Weights of a small image classifier.
Data: trained on flat shapes of many kinds, plain or patterned, on busy backdrops, 48750 training examples, 149.1 epochs.
Rows from block 5 of a small image classifier, named by matrix and row number. Rows with one number within an expert belong to one neuron, the router's apart. Each number is 500 + 40 x the weight over its row's rms, rounded and kept within 0 to 999. All counts start at 0. Numbers have three digits each.
Before each expert's rows are labels from the 100 images, of 14848, where the router gives the expert most weight on average: "responds to" is what is common among them. Only what is clearly more common there than usual is listed. The data: flat shapes of many kinds, plain or patterned, on busy backdrops.
# router: router (model.blocks.5.mlp.router.weight, 8x128, trained with AdamW), inputs 0-127
# up: expert up (model.blocks.5.mlp.up, 8x128x128), inputs 0-127
# down: expert down (model.blocks.5.mlp.down, 8x128x128, transposed), outputs 0-127

# expert 5
responds to: count: five; flower
router.5:555429531543556508501492497454523531554500521497485485472472432501413590492564564481502536498509425490497496506598486568531450482438481470481526509467524535499585485530504508428578476466523456500499476539472507495488505438466524517479486563440501457612495510430441479522489481543478560517430559444546521479499497483477515502413464517458509465573541515518489458489541464479461469556481
up.5:565508483444544552496568515428482508495484475511395537455462531511512499522467559503512515497413542528465507568433467528495457551516548532485462481517512506486450484561565503481453510498534549457458551584469506522508503507486537518490496556388534522454497569503532481510464507486453511536506477480526597452463477422462442455474504539539544452465412566484539460477526533467533517535543
down.5:521504498542531503522412513624507473512430519508526530438531491476485476475548576481532535540531474503495552493498514523524471444486558543527459490420482451488511519516507542525524457518579556532539468395460528452450510571535485503439503520554494401514501459514524501467418464515551527482532478529469494527575471487476445460493569524498529537512495584436466509449564521535449475504497
up.6:462541496491470543468459580523533463503431479532503520497431588434513481454479509484488546501528524528469488514506459448456482492441433566427507566583476469483496504420475505420536529523447460518524438507423503544493539513501563556525560539480461520413534528475507515525464555505457534491576470457452483447495559537509508424526534431476501502573507536521474484528429522481519491527492
down.6:494529505461458522484540487532478481527616512499508410571474397497448480523555506528440436537542538527554574471524493517487524520541495439526467460461512524455423533571479543521532500534515508477477523461542445487509473478528455491556540492512478503519559531531503502450493509454459499447494380529489476483480445455499459563412493538547512578497493578501543471524526518523561459490463
up.7:522432550528483573542519506494513508526424534486445387502501480531525514396512507511503479497530524492556482484486518534540544531465490424511462492509553398526485551447431523472492458532540502547507524444520590447484475525432501517400497487497491565577514450522480520516489527537501442507519547555477528530402495484463470453486489516490530478471490468443534521574452518472494515425527
down.7:451562490569477503425466426543504523447581484549488494557491480506432500458507544491541545513501602483476451517451470418451510482513473518424516445495504534576468476509530425469448470569461500499511522543536479524498493496434547517464459563471448507485528557494502472495450494478476494481529514504505527536462493480543468493521583490449516502517448485576535497520568584543540401469466
up.8:536501503508568495527434512499541549485462510467510471461522532449459539447502499449448543448491410534506495603522570528516498451550483390553427457564540453545472528446487495548535501464482506513477515503455566485461545495451512546482500514468461514527540535448522458506438431437473406473484525536485509472542542546522438473479480499498544505448510457517541570469489491512484430499427
down.8:553565478534435492467591439416470539599485479528491577509504551452536415535505451560530511557469495511471480495460507498518477495426496536425514388485546582498551464474502544467489444479472481460483453519506503511508532554453514482538518477525462556468471572554491493541565552540508566536607481452470491488518488521481527488517485504511461483494474498517517520463473531548522520451501
up.9:506528473593549428549543534514456505484541534584429516524527509499434496471465454491548493499461550579448501518449500493539493439587488521486418497518525523474540501581478482463484504563521504531524554523553478399474467520517485537498538510512535451508448536444491525437481409477496545460469531467508511448468585415523571528489448435481470520529460514486535518479494467501498529540474
down.9:514482432479508549495520457457514495452478535500567526450461475530538496472446485468471474459539446443501535490544516541520469448480492496538544551492621460467507506410545416470515483499535493485501545492472449502581618494532455512545542558484516527503480607495445484466557545515510514497478548441538457557494460482469485506532466483534584482451430494491501483493528514518478577472565
up.10:530495490419430468393487565441458489527541524516502552440519526487504509451509513559504529455537528498481487574483517494479480458511578523442460459474539488527534487469451481515537531471572462484449413479523474511494484515540533449561455564523567520537473464513497540503525463602522550447524579512507513555412527516479519468480426480498506475538429510576499540437455489467536487507516
down.10:482480533546525482501527409495461543511468553476538484469450483471481499507513459471547471491496517519466481533476405433514463483457459442520535466555471544517514535435438464564495475488481497521464496488589553465544526467410477538526522507510394515507479502479542455443464503564435549512557487464454488528499483469530505502518503467518461456511444447480583452540455496550507561625551
up.11:559463461440510455501442487551544533495422543512451479503498519500429560574433534503557491508534474530453539472505512468476464519457506465495502560531473466581506506497453520519510567462580432546469437478512497510535508450530497509470469516522534585513443490516585471493436543519492543574553548465441562481503456589457478464502502439459532529508516508533538475444566464515499516446457
down.11:480579503465533469466509475516534465590519553427503523522537496448497517544457530450556490433547516521542512490534482551520551453428567514456443471472507521477457500493477465494602407486476516468548512511541547578500471523410428497477473489539516488461481546528564572540531458543518514534457502514553415525512478516522524537543489488546501553497467480457470440543463432529486519472441
up.12:424520475546518508448506520518521511488492547429365530422516513469470486500560455498539495542521469474527454493477520497510494507477552570465467477497551466553535500544446521485600513476597549426490448496584469513505519445458521505455540524508399554448484503487550494499521511562484560527443559503524520535529452477498475530470517508485490519520520536446470412489520535465543521572508
down.12:546515533496525491576530463504443528518540507468518526500497468532555582489480502481561476469481482552476547519521553541548519504513516466485554406438551543438536474432491493525421512464443477519494539516425542469515475527519509527525470502573516499488553448501503461475469510471451467528571533492548478502538446496433423391547531456478457570448530528560553468495423533538526506444468
up.13:484544504498514569525497570525533462487546476487491522519521585500547477496475490514491533563538553530507529520521542520460552564562516548515509545508455505464465522518566571573476531571495565526568554545545502552559489543530530519543524488482554499358510517573511477451519574454522485502542453513513439559517535505506545550541524504555552533521466463490524517533475540558506589504496
down.13:542511500468501535512360660500534483475444425515545469495495493470475477518480534474473529552546574482541521484507493495482482521488487513453464552439472445504519473686494471536527476481469524461552469519508510524464552510505493483471491476452510533504488512483551474488484527541536526471469454462529473552485479532477442467521537492543465408516453482499447498564528502506498506522481
up.14:561487553540480520509492426575575484557474466417507482450471458490491522473539461447464533465605525508445527472547479490490527402437496538478520515538483589523545526476452516460448531477477469486499541500530548512457515563541431483466536495523540482565489528461461442532432517473531520505479476523564500473555447479522440515411504438477540426531533521515518477545435488488484536522507
down.14:499467485519541507491462470513427473493484508505496571519512538553478493464497594450507493544521466485475434527513583484493448551534584502490453514543582429490567501479482451487465514498494548475438422564486497468522518502510516551534502509558436446489485488464546575480539534527487512469492528495447608519500520456454494437490541437578493544427446512448529555460464542521554559476506
up.15:471464487502498510513501498463536523506468511517401441458606462477434558549480528512439474528495506450531471473552442577587465482543509428514505457466446568506495479456481497514480527572504500501490470504532572422527461505503486505495537557524520525529534506537499575514453518451421435461473552435506557547487524505508477495441479534484529436452560571490444534483519589529509495533504
down.15:461545403528452528455475429523418490526509534417558492571501514454495530464510465514562501428444458461534554578441528505458480435541480519434505466425537493563525493482489508540479518518540492458500503461457489493496498507516529495550499532486491536526556527480583519439524454526483533469451548557436427471503474478443622462514509474512514535497513509530495439492509462499530497453567
up.16:544441581461507494476494418466520503516511535524517527393459522544481464513467478541413465526486529513524472422472486511487519508489548462477484468444480516475459532517491465419453552472497506524512508602474479461574523523526495492494491496501531561477471470498595512444504492516526473475539410569499415528430478526591546564469545489451473536520475464491501445465480569484468445509544
down.16:546491512559477451539451512407532490541457433484487551517522422510480531493476519485484455545503489549506506483492550457509478498527506523417419448460530553518531464491467492619518456547481434515480552499449510558397536385506469464530478428490508513475468483502588497491488517486496486472496472471543523577491534462516495420583490525536545471545498516538497448531453487524550491515506

# expert 2
responds to: ring; largest shape: ring; frame; largest shape: frame
router.2:524512431543476552475491500508520512457528490533539545438596443454531501514502470479573554513555550532504448503543482430513484449581542547513482536538561514441461485501442503522479498530535449502504468520469500531523498477440507548439555479468424526442555509505493430508535513507379458461541510482503492439477487512486526459539526547524464519555487549488471423443439448507577541458539
up.5:528438513541497482554488450501547578514433512512477557436488555549552448521537527496546496528515561549455437563563565438518475524553515467503509478546482509534429527474416447595534510502503491499501501498508519559476479470432486559473502489487419524498503473432520496462464530473437481531567564534462503455493498469455470505473561470465490520454520481546531453440502405576519520504480
down.5:545505553514559532500521620447501456537529439541440424484520514500538544494486485477439476528482481469423454518493513512469474516449544456539399523474485510470531472621530506459519561457506511494546527438543461441561551436508521478514514480489495520505545533541526505517472554531550503463525457518526465568523511500549476467503449553538543488474455475495452472538552588495427452526490
up.6:524472544504499524507496579513532485558521495522484486525464560534494499472499563518479543528549533495536533493490530581506566541525449521441551531472454532540542500497551503534519531529541576555576505528551492514551532530579529494585520539499578538545469469520548563486503582449618523536488490480499437552529555511534548583486501477491549440536471489533505556554491536547501500567485
down.6:456485503460493534501412718505501475540470355512531457496470479489492488516509514483431526554475504486515479492479525515516487511509448532501449544428453430524501509677511487538505501513461486520558527507502506481483509474504519482460523442502528512494524482494508495506498519511553491482488502497513467527479490535466474479486495502515439432486436501498462495542487531467497500468444
up.7:560503523442501481492463470483548524542453487537571547500505472470533504542520550542457411559547512408469450520522480522492464554506540503497501445549521466504523498483556504444557471589459537468413535501485552500481506545448446532485453566546552529475500480472515472507437485432501411465494558582469519462463519475441518490421486522492465499494456501523505488583532436527478498501420
down.7:497526470562483506476541485493520456474550573467474538489445474512528486509422510554477515460445543525482475517466469506559478473497504526544495496483522530528451495450483508526435444507430512443500426539471421486464442569574463528509406495452465464620502588517501549515527506392487482543539509499527487422457518524539489442541494539536527540461500456512548545507508591472492487510516
up.8:424432479449563496491458524575540542477502466491542493514538459498434466453480443479482498523520450470449503521407562481482447483522539564506508503443400539546523482447499541578485509451522487519553512516526498492503471530533483551541476430440411439525468491462522460478556522567490431464480519446467481577474462480505523463459452552529499542544551565492513449470472488512538464474529
down.8:526533472588474550506493448552547495478472572607506521567431584542518480473501552519500491441588521532563516507547444573450506488442494456462498452538480498469447402475478512468505471550495477497544476517545483548529506498531470488555479534550563493489493501565456476515560501433503484554527568516482468526418564469552477423550466458527478516508499485480477461526530536510471506503509
up.9:525531477557490484547509517457445553533491533487531512367501495458507549522441509497464510477519498480541523573489452431430463515506534466521410386531456499441478516513503501503505482500465539443499535518455546587505488479496460465397509564480428489565541458569501451532491498498519536471536541457490540472534465482484510533485490401500497500500466474467550435582545537514524497487514
down.9:464398467531524486439557406490561459560505443501495540565527425545473424508509514445512417463543475507499482541467521542520475458481452534491512496511578533550525513476499475496524490465532533514528529465495560511435471523499489529478490495471528511457425454442523531550536464538476514456518484525565461444575510514485532501540524481573553478428540526475475524491546393550511558471537
up.10:460541513440477531460493517531523484519481566493543486463513473456491536551526514541498509500483445525500477533476478421426470462459462448473457488505525471477572411464464532530490533480469494479512517496541582549577528578466472433494449511519504471523491441498545545417526488466526472441482527547485471450522421547540464413469464423493463548463484475539396453486513455498476571496559
down.10:525530476496458431429497422422517478517497480535575486474462521499489450515555476530555468505531474485549454472439545498544436523503476503540548440538461496486456559464567465445398555467468519580517468532475481462494462438547531498509553536487511575537557554489505468490535456493429566457534551464462486558464491516519542442515498512467499535502609556508547542496510508497460502518483
up.11:583465501480507498503430475499475474509545507496419526469500562558502535535502439470522551482569458509470574458546566475444443417487502521503474458556492550478544454470496571501481471505531485454498465482545523486609530527525470500440497499505475391494448496503477465531510572554499525450561481534468558521461530565501414499525456503437428510554476486492510535552443482491456525477512
down.11:509448499520507555500504442467568520462491517546456476511490397465560515550522556541500466531501427542442491462547491482566546537449572521554471525533506583507469512484486469472490466538464524555481469511429492474511392561544511392487435520512476499531502501559464516536560480481551555464457507526485524530516442475518520509447539468553456440565483436501558508514545503449544488498521
up.12:506569547477462471432553466614486512542468392493415475529525461522558514528521524444499468470495483485507491510497435463469470450515508515424531421438496509484453533482482443544461473477521436446484465557499530461543489491486483532519452466472553539494533541488512503473491448469517526561638509469513443482539420529503496460428508531496529473455481474517482499559554520486459466539492
down.12:505516489487565450533523458460519526494495537506509517444518507481478534564459460470517534514465552460443538488482471456522525535510422503545563541510526507431560500472578488497482497594481470501455564444559494530511537537464487517447533570580405476500488543499545536468481441514520452501414470470545549541412491439561431499503452502506462466549459487510484451471485460561525494511588
up.13:552442525516529514526504537498507532483566507418508467494496487558524504550524558641470426537537493471558479536486596452492501575448540482463493429520584447481479544530501531523505481486554481498418512520447497529474443433462499546462492476452518436478441548512465511480493528501477520476482517491430486460536465472533503465472519518477507514505474554494460497480500552566427416559455
down.13:456441438457461513441552498465473571507518497507461511565606507402468456515506457493570530434466528534502464488482499467504545531518543468493499500515474529465557558484489447430502450519495525525480497579586430525583579487507481495418502496507472543462556448493504526521483434499457462507527520420555487446507481491421516494522489469480446445451480510467514467545491538507538566488506
up.14:514511512438480471573496444528575463490562480541566436568456465443505529474538499577482510564452442525443468528557508530466399536508416450459484519492506468520469479516441480499554436474524515502488454470544566424496524473477480496500505476516574487486539464547507509402446501492473487519543577483464471428519479451480500485523443532447464560455511532552514510478504466541527485526547
down.14:554495496559502496487511473457531506455527555486469575479424427541506492481551442527481485497471469478536430505538477506465547438555520535519519557585499535554499494458516490557469503428479556469505452511437455515478567459447469519572468505463548510528484524521459550509559437452474489524535480598491485569451541442547442498535529506502596486509466477529470518430419474523515480541517
up.15:517533450482447493522500489424507517497478563527531544549463456498464486468423483453468558510499431407452468521478489509466529477466491489527534556506553436448476581486556487495447558524516458460512523526548478556508474465597506583521551601533503463493470478485524526461459546475569520414502477501515560478463480493460519457521475452511439566462482459536479458487507480518517405491540
down.15:586502558529524405487559463547483578455479513551505482446464539520469491559501449522485498518495583507517444515445509525506479517567455504453556415497537604507526450500457542483441454530492499457484502546486426493553538540437456564459500472469480520443531423475504455535490488512515514495545524492506532498571511541526473510397485431493544503501502453437530562512504452508495471519534
up.16:478447487499523444476502490515525474564520469549568549540438484536557592466452544469508519480513542517512546514471493537514553524567480566549482407538589583516461480485469443447505544508456519495467539525490481456464470547423486495511554457454534464438449524494493528487482483468543505521525456457493458403514520492513515507472461520515378510495478484461422490482525460543510577503456
down.16:524521479434494446515522515473489513465531491498431500524525424408494509580489459600479517473470449509508449434580442477470530486441470518485432521444450469505456443470476494476553494517462445436462489608409504532463486571557540514516558501562436473554522510510477551431526491500535499433520582518509505544537508494475531490514547490496524468512503486493535558521571496498506483526525

# expert 0
responds to: brown shape
router.0:492549490427537530505460487553406560528485510429456484496486478518517510528506566529516460477496416468491587510469553473451501570446485500450570527470481468551515470480585494511544546490521506527487509554535521504492493512517411541448498429385484483492461561548485533549556464543526511466527500502444480515452455459482447499509471476533499521508466474399460533528517555468492419545487
up.5:467454461466490474530496459565521471534465514480468521491412438502479586486530516505491531437444490472549549542520495509495478535523455586515541506562519463498516445487483478492504586514525468442477475511480552579474478458538471450542571465486567418442486520477490555493540508486467514506560501433426514509547469477455535454397488553510483504585483447440479560544533503471568476487509
down.5:497446544450447521435499413498465511487475469509526493536477590527461466504445482490506510526520519505475458393485503562478445518549455559508411415430566560467512535463530522510457498479466474502489533531537529455507510536544496516463406464588432523515450485460480534532540477563473511470453503507459537486492471577473589534490520496447519514472451532466464511461533460533464457457475
up.6:482521461470533551475557492555609471572518537533490479549498460490538537458495499467509464490453470508509544472521501411496545552480492499536568424519493499562526519533486428531493497442496516467504460567505531502514438442466576434465533477529541518599481507477533533503485425508419469564462486531514465540388451521404532457495498538561520521500493491501517523477490562461485529485478
down.6:523522548500581455509403437523474457531559474455486546495480569588490467496502528478453465500547539526504483515439501552517403503527492471525460483515428527498446486454495572440525531567481477532544512476454441507478428545585413443497473514490518415482478557554483476502502529495546517480517595496495561531451543483509523511491461474436442530515505495467510509505527542567459479502514
up.7:493566444422513526549456529483466529531498514538534458542532459482491565432452485459457426485570526473439515496502524520599545494422450478475509466485510456525510477442611530569539515522403492520506502499575554442498477516464474507469451571518493587510390528550568466444524491477482513516487492506473486509470494509494466522487508480510522543481469458512505496471483498460447489433554
down.7:545436550529517530536550494507473470467544540553438570468491514530530543490441466517536535486522542529489475491540522437481470517495502516492426488574502561502554497455410540428477489449429533533432561535505525535444450409464455519576532443501489361520532487483433520479528528506494461495526544520546538512439466500543486495503505477475506503520503545529483479450472524485531527544415
up.8:540480500507526438522481491579545522469532489407498483505477540511602468524451493509455390510454436534500516494472481523523473484531509478469496557553483505533614537536513459502459500439551462499487587513487405448531479548501425485503471523451505471518501446504492526486514420490469476514432507427495475443444482441463549530474441450524554550486513512498465495509462478417446496524504
down.8:537495500445466440513471460453593487549496521509450504472471424518512486478569529476573578493438509516409537460564491434485476470521472481500529448513470479511453489518472519499535494500501547508452445514480570557459515474517535528439534482543492568441531519503505476425518514497464546504490491418485460577539460517452475470602568468563435459553545492494455527474435534491524509537538
up.9:474559508488491481520505517601515486533491485451497565504526467524421555511463534546587462578428504526517596474541522456549489520490538483441490514464559546437511530489521528534515403487536532492535565545541460484504477510513487504430492499493474450496517476547454481496549495512502545400472525477545489408492569504471516488414502448543481496489521556507457566530493566539560489531539
down.9:575444491511539524500504441516490551493596500478557504541494460505532464492465487507508545462528527461496405495548526512429521576502493502539528470564539497549527519480467575469507472449447554467473461474525570493543530562523529467509462546514488455425406456506519465501441492563495505499523494506455504554436492457493486446516431454497506505561518537549556527380512460472449535502450
up.10:537488500453555566517491454459554525504436536462445510419505570484518498459560460506492528480577420494584407474447532434471517484471490535479486483566513507535490477464531516501470499506509506464519430543484471505462550457594489550477494494501582557493550525405415475516498504514468496469504511524499480464499461581503527473480471460547536471573495537470436493460431488484438489522453
down.10:504520423558472558464529476490510528438517507478526467448498484452576508534459536518503486537493467486459551546513515445520578469557464502479482446501537551510523520517526470423574490504520544508470553435480469456529529494521498462425437576497453488566528479519532543499459508477494456452464514526403498476488451539492520577436545568459528471471544526395478544569537507483581529474486
up.11:470471561422494562458480477462518413547576519490513434582442455423525497498512566508442445486433401518479463514474500479472567488539526472511517441486465547481483545526492478512555509428499481531531501450463469517453518492510491491562515513479429468474517581504473532474545486574507424562447506481508458486423468562500465493462524464504455531571464485521554505529499536488551495458483
down.11:481503521577550464509526457465497444526559522475516450494448468485524543505457545462602542497418569529447514453483479503527392519472493519485450565515534570401433441514504476484534564507418556516513539466509513407538484517477537517506490536551534527443529471559522513515460532522492545455470509491503469466440499473526424428496495527510523525503496466527572449508525494478489560536507
up.12:496465528412482541485490509497434579503484539512518481525487547515451534421508491407508530511540419587514542527588468568524492493475478461472515500428524525523548422479522491471550460491531485484469478533467547497488430511543523478423463500523484453522485571536469459489439554500465524522464454498491500573471571499507531486559436497466497546444507468443513472451527527559514400475535
down.12:511558497461521474537546420532512454465529559575434528452493532540514510570544541595495507511424464493470439469436467458504498457483549466515506483582485511479539522439510466573551504464507484452544507445528513517458587593484509460523512473488489531537521493523505533455535484488525482465496512492541474543499498503495528526511429488501538587520518436523445393528493527469553460416545
up.13:473416518472483508469529498459443545443494496506506573477502533484505549499549574523523472545495462522476485475483464507388483471485400516517467540506447477503551443421515512549507549534506513536503452502470513494457420487586530599539549456475545506420532539503451522529492517501473470473433539425498461450486501557557526467517495487495448500527543502485511575501484536436541522461414
down.13:555508447458454558526550506523524452462498535484510437476477449494533549452528488490449506461563547476437579499494442550568527528470562426549556484519532522478522545448490489471476524483503478469493483496458534458534570512434511514454460574545440449484512528456520450558584426486497439460468473497563517553459488434464493562446473501509527484429541444470466520507509517486513553565531
up.14:508527472535426433478556439508528493468511456523487438512472569545508467468519488508501487498505478429539587591567568437481514451474429434478498513513563547491485539565492505505572511517520506457488540437599490576519483441566497487461522483535520477550528458521512461550495512504512499520514546478549453509497502424508480548556501451449508531542467572446491441506566542479446503530493
down.14:479527504473481460565501558471444519519555514501539520534545472438523418530509498508469517535497466525501454450456495452452516572444504457508536459483416569483472508532455457461517493433460511517521442468521512547543517477526455550567491554490466491480493513558394571506436487519466459585460503471590495500432499528453505567494528490563491470460571484499509552484411493493537523436509
up.15:536560544555531478483486439535506534553518470499438440573438602456446521485524473529453457498460490468501503492515466536494522445445535483491559477470418490598588520540458508426441545493528547522453513455517533502518486505568480503484438513509500613516514467482484522523502496452531513462534533427556470468500479462477543531450500506503500536522461412480516503471474507462542474404495
down.15:529369430537479501548567463491533489481510535451510521483523485487495541497499475487493473499506608489508496575489496558489598516552541502553437480548525505440476466519428527447483549499515471543500465451488499512540549462471500578524494479503480461406482524477527472525486568534430584508492548497519527432498490488480556485573479500462567515529505546462521558547423470565502521517486
up.16:508498452433467516497502450465522473449470526490561513489512487469492539431483513535440534440512515452414529487441499531602446567499447525532582489474518467552475533532492476506500496394485528502483476493462506495446532509435469549482560423564513513534474498485532529554442478549539511436445484527479492490556478478503542552495477525551466576556475498562513497470515614433470471466482
down.16:374467480498542470447478456502577571477480563527496450518495492581484427486488441472523425537531488494475489486554448464456492529476481467512487486542518499559545474443555495487528594510550540508466541486538515453464478468599452483617516520487527466503495532478499489515496505534493514540533441558513493602544496446573525488496483473481527496465486476503560482496454506522434533499561

# expert 7
responds to: count: one; its colour: white
router.7:484518501436444513488484464471485460438591493472501524602500529499517489543460488458484502479502538459489544588492558462478561534552474541555480498518488497573513542492462500454544480503445589510467545472509544520470558522545559489548473474507506568453451553623506506462502497520454502468458428493430483494485575441492501439566518508538549515437471511410498480526479507477454491472495
up.5:506488525503477435464493460448501482505481403514503492458560538485535471483549449464505537518508497526430390559432554503546451467486453545435484522541444486562499412482466470516443497507472512448490514519481458557469490468519515505500494537588471487486504518537485434422575485419508471491467491510526568484571557493503569497521494457477503515519465562407523508521529471430475519439544
down.5:550483496507600494554514424522506509503492560477503478560490479438467493478496476513536482438484598486551482493519469458449524486468528489504578418535514503436486474387524526394539521528552464570491495471579488488489555542500553492442521545481502501520451490522435510482476492537516483476522540434443425450460442534482514467474536545522519489544522535508505475491548529533598490556486
up.6:408443570545477444448477526516489520530518478487534561449505528498538453532431474453499530577523501435489523494536521516526462484453568531524586484492426532468460472442521465515508594510480539464501415516534461456457498498500473547466414601528496467516496479457512495524496536492515497491537481543505479466542538473483549428523498505480487530420484560440500501459455578407534511494490
down.6:527508455516564510510507477485506552459487475507513548475551538404471561476491554506476478455487515467506530500495489489480503484522459537376540514480568522482539511537535511527514454468567534479445478426557524486484510444521500541535553508504527476429500400492459478537446478476415533564435472584523550565570464512504471475497518464519472527512570509545506459515510425557479516602481
up.7:520539469478494450487508511484518472554452470540472488530542485611506501546501464468532496463501547514478495547515485407550471512437463468455467491445542481482532512508498495535559563519471495536502503464506506526550528446485466525562482539461562539484526514455429531522450491435455442548528505620491534535505498469544519465516417442551483606477462527505537508530577578482468457467421
down.7:562439463497543439481549461501424519494550500475463468556514522507487514560478518525532422551513434487525525481509502486475510476490504466552485532516533559513492570532507485416474517544558564566449555537553504430478498518483550423460529532529468472508531455494457490491489478591487577493520556514521553471454435508455500489409463527573529416521552564515507523536545490546563495518471
up.8:527511531485447502500511511502456521466534511542472485484564454447548568530497504481433393422464511546502463486455546587502523529489478489518406455475527435543541559488514445472512554525512592482527460499517456519570549460437484467470479484562521502445520534519533455509462489473500542473458486501469531488603484466482560427515485510560496477489525493506487507416541483565519570507424
down.8:513460467508507535487460428529413480477535509545509525520481447520490430486487558460469588531479523451492505536528447464487532485534589514428574481451564521524481500485495496473577520493516488506523484478455577484453425530559457496504442490471521506518499474512496587511494500402527449528460432552460519495474523450524519515457508487496495567560541531527522584582458428511461462456552
up.9:433541461510553419437524557493493526510452515473523550413582473498491464523520483485420449522501443514507484516485468512447488537519530608537517466447510527585540446502487465554498478487485476522512502466503453517566548518565393489452490554494526452478478520427524571452546460448519525549558489533522463525547525521502543498497504548476531476506509532467486502481404486500516425549459
down.9:548457541511428524575479520553497459511535547503514443544505462419490509525496483490462514521505529528473504480455520573480548488512589460542512565507500410419542493522427557419495492445545509517486489485501444433487514520474597561562555504560492532448522463431478427497510625499493459519513480535491521485468473425510465508477494489479428496509479519512483474488541529490551529455519
up.10:498476477510471479469430451440458542484481464533527551556421550541520553548492480479589574529484489506521485560480515498537507489446447427466526485428526430556427518524518416455533508476478505508451499535475478490515486502524460487463462523495462510461456504515484551554512494464567452486498512531536506463562505490454545429567391443544548550489578514479444468452475471461539514447505
down.10:489495549556503483507570518492525517540475501518505480422545446498494502490537482550571463484426485450459401545439534518549504467522553465494545469539456512485531483448547544523490449535441512536565525556522497401522492541518470525489588479468495432530511471516465492407546553439504455499489499506519535433530579496451454541532574547482528458444494510482483484508490524473592470552519
up.11:549511434518572432501485464548505493478495498494445436556434516500462512410543494492488496510471528516526527479555577498475446470513597504533442461481465529478511566505605522538442556451507533501504473516450474462523510451481535475562504494457457613451499490615538538544454536436469524469501523519501554480520496493531506514458451505545496484485505480526508522560533481412451488497547
down.11:566473585548420466460538510501530542464514512529500537483563493425525464563492460462538470482461456550466460529446451495482462536545503586488526534494548494566514507465452531511519541416489548510474531525506462472528551467431519454500471538552502507539538472438576495486543488563517537476496496469491492460413450476534533477521503505443529447508491468512565507468602445541524583487554
up.12:550513432524541508454573571555502438498575550504577509539502487519424482509533589417535437478469415558499521519513486508548535504505491543521514481518541508495459481511486577512498542478471479520533471515512478427509515451454539481476483536500573502431499491462506472471446533458506471518451549482535483486534407591474549510467506546472505515564462450450567476435501565520507547469528
down.12:487508488545528447537455507477514489540505499455425467514441450448549521468452456457509460484489499524476519466515505565506499458496437513548516478503458542425460515506497528426522555489497494554439404502498547533509489533555479514483538487522471596431449446532515501499532406529512497490537536473433544533588446493528469514563621543465501505426522586500547511501507505512446463482534
up.13:471422575565505479537459500475500517472507534473527506472464503516472485488460421495477523475528491438483464427534481546497522528565501522505503476460463482515527509499539542537488489446567444516516488510513560561434391483462460531483486492593516473530501519445556616470565578509534418547458480513544440504509439501503488477493438556519556525568519534463528534485504559447459461531524
down.13:514506556489507436492516458434473458591439507486450525556487471530532533505569461518554577453526540440515570559480588526567452529462441510455529451495536494451448524433482520499497492500561506476467408496483441448553572524499603451459478492472527509463507475501510526533483466496485544484461554491446517554463433523474510532457564499471498517488519486508497551543487425512506446530503
up.14:500516481529496500514506454455479503569510393497509531456445530469490446579500538427469532544480517521410544560470497545578451487516548520516546493472526515489502489479542477539493403487436534501465484507424454499496467516500558478449484577504508501518469496550487488385524531498568512524549444429449522456461530479500586520525496496519476567515524483522523513464468444479430592498505
down.14:599467529548554478482494411567478544529509571498497545489472455506522543452480434514482463512449527452487449430542579467449516408466482534484455537507548562539499485476497456553488436531527520458501567463532468504554556483539481485523491496498477479561537506467482499535506417505486541469490507579463520529542502503545435500498515527511528483444437558448585539421505486552500520507545
up.15:451626458529552489447538450519455536458487495489437472572475493483468467532518497497546484507438493513462516509483502436502536491527496486491484500429458548439465513513520402488544483511523503494553433541519572505457531471533423566399517438511462526436483570487501422477543560542477463474467469527556553501457538457517514481431535520473509487532530493450501524488506444558472497568481
down.15:562458584508519486469475519528555512483548515525508462469500411460582473482500462454517539528465546451450484542509501534529580466506528462500528416506454447476554511505400484540565561499515476536476499472450536494486531577494532504518553482438488453484544462453530542479566528489478506535413513491515547439453458465496434509524410531433517536531487506485543556450495510437454503470538
up.16:484450464524472531494510505515489499543478498521535525564384429513470536485501555504538486466558527519499438481487556501550487457524430570512553477508559470494574497489468487552486440570525515508509440526418524502456453511541593514521524509447510577456575518537509503479487485437447440433494460481495516513490489505477482457515415572470502467460567431557495460496452531464560540522473
down.16:499492582466517473520501423453515482433461596463482567460555504454499490587526391552516517488462475452562491480509548561557493582450484490460396471530549458497419516460455464500481546449473534473516474493545536496451531565511494532551438488487504503498467535512531503526550596519481553559531480493487520509456518534496527512467537470460513515521494574515520506524507505568461518465512